Weights of a small segmentation model.
Model: 17M parameters, 48-pixel images, encoder arch vit, encoder norm rmsnorm, encoder num experts 32, encoder patch size [8, 8], encoder width 192, decoder norm groupnorm, decoder activation relu.
Training: cautious_adamw at rate 0.0013, 9700 steps, held-out accuracy 98%.
Rows from block 5 of the encoder of a small segmentation model, named by matrix and row number. Rows with one number within an expert belong to one neuron, the router's apart. Each number is 128 + 24 x the weight over its row's rms, rounded and kept within 0 to 255. All counts start at 0. Numbers have three digits each.
Before each expert's rows are labels from the 100 images, of 14976, where the router gives the expert most weight on average: "strongest on" is what is common among them. Only what is clearly more common there than usual is listed. The data: rendered roads seen from a driver's seat, with toy cars, trees and houses.
# router: router (encoder.blocks.5.mlp.router.weight, 32x192), inputs 0-95
# up: expert up (encoder.blocks.5.mlp.up, 32x96x192), inputs 0-95
# down: expert down (encoder.blocks.5.mlp.down, 32x192x96, transposed), outputs 0-95

# expert 5
strongest on: crossing stripes; snowy verge
router.5:086112139147132130157158118154134127150098134130131121111174112114155137152157116126130178130152118141121128118110120109169159086135104112100122099107099096086081136103173169102109070146137117163100106154112134084118143105140110139128072140148148130138125119102122108090139123137138092134
up.0:134100149117157088106158103157108150105138079159109083149092129122127133176112117093159106108103082128121104149128115117143090161125134103110138140160054102124102139123124116119126148096092113150089117106094120113102150130106116109129127103111150156139131133132130119152180105146158095124
down.0:136150166125138115126095129073132086132171113094146132144094126111147121134136150137130142110116165132165151134130148138108111093137121099161092106139124107162137097139112120104157139144094135118111126128097122102194078130156115131142204142133158076141091110127118153128168151108129125131
up.1:105115088139091116109146118150139141137161149146141137129183119139104126110112152117100151080099150143123109116143070103116177120102142182136129154086052100108137143140144089158171131127147128142150148140150144150129102132079100125138146141142156167122123106112127144117144115112090116097
down.1:155137152103126112125137127137127165158123126106122176085132136118135159119156118133176088115122156120132120139160113088131114098148133156142154160116131147106143141137142115088117150080129103158134071141174108148133168128083102135145131087105172130126116096143145148165098117111153163175

# expert 8
strongest on: pine
router.8:122147108116119142106138117149129108128129146169159138148101150098162151149135106147168101103159117145106151137135148178121102158148083123126132160158188151158158125113112097139143123120119130146128128078152081150177154129157173160108134165145130136163147158113130148115142104148112164120
up.0:114125150139138136153128144157119075157167128148140126126082142132099130180048148126097117106119111146119143138129119163111087145108101064131157093138122100118132104159131152104124141132109152119121111082112143123098107163115145122101104135099121087136162142125116121131135142106105128093
down.0:141136137112110120113145107110125144105140095135135177153083130136140172150124144126099119145140138137117111127145128120143166139152139188093161124127084112134113153116160142104087129090105117103140154104132126136138181141178094141181101121166124107153137132124112155151136106134158130090
up.1:100082093132113176151163143136129118160137099106124125125152154091118119034137141121147133110142150095182153121124119137142126093120146133127128111106123095099121165098119137126102098160124138113117135130150141110131131105148117147124127120137127175104155133113089104121154134118152099108
down.1:143154112145141120152130153094114159112132161092111122132128119159108101072152133174149125123108188125146109114109125144081166124116138090164108130122101073142068116130167138144130127119119162073139142091130154125131131132107126072172107056092140120111101144101094163144146142071148128122

# expert 3
strongest on: solid white line; snowy verge
router.3:156129174105172121114119132093131094124131123105137136178078116161148109100114146155147099113166137105163113123139152115113061117135171111141142110099121137147114093119139135108136155132115143101110150154154112126108147104145119129138118138137165111094137136153105111130171161084177178093
up.0:143123147099134113118128139098114104114094126119098101125138106114115103074115133120147110149175125118141128128135160109111107090119152143128129153146223160156116133161140154141130119120101151076117122146134128121109135104110134127109103151134132154110151164140076097126158156099160157108
down.0:132126135109114093098137084126123159154111114137125146136128076127146138109120095099105111137162127126088123098115170139106134096138151175068150151172139156166164138118160182124098104104119124126074176137180084178123179099139141134148129157108117152142138131123166140164119078136179141092
up.1:151137161153110129142151144110109098113147156106151073123158170149150143106139090164126124124136142199108120108111087155107102074096132127154125174120126137133134151110139103109136141152122155149136106103160105134111124118114153101149117125118123129079093097076123183109094123126129161124
down.1:075125092055130159138189098108143128111154106110138148127150145149084094103148140124131152141115191147128137161093085145147152129154127158129152116119106114076120160097106108111126080135171136115177130165099154119150089169127129156181135117137121118138136144130114093147107131181101148133

# expert 24
strongest on: truck; vehicles: two; dusk
router.24:166114118099146143155091111090195109115124105107127082127125126136147132107109148111154106121140108141147157133156105097158159128137130107090100160147165162156161125108141140103173134138152150150109110126155142123163157101175110147146143151156122073171157142157147104146138136165110144124
up.0:117137120141130117117099114166155140101136146121099127176132135147099147149162144099144132134153147127159094139122046130099151113149160164148111136114099142159134172137157118138111147106112130154112155102084132118120135104113112134152122168111128140141119130163160150148147131130114132149
down.0:119127105096131141158140188083175143115121134147135102151131120100143163178101164151117099115083148150086100154110108148139086133132144120130077146161140147126164123153165144120132146106100102126129147136135139136121118160086109121151139139137095134144190094141139083091125142152163123116
up.1:153141109126125142148134160147145126161129145108099133139147148126164109115131149091102089118152135125136124111139129089141132117092111129115163129119112100073129109102195134112150087161128129174164099128146111131137126146136119076125104127154134110150136114079152131155072100121147099099
down.1:095112137154137145114136100131103119081114130090141087151119159098110147169093122144142131148099137143122161121137124140132111086131163156174110094085127149147136111118126111110122142109122125116140139104131095130140116087184076171128172131120174123112107094128101093093143145097128086147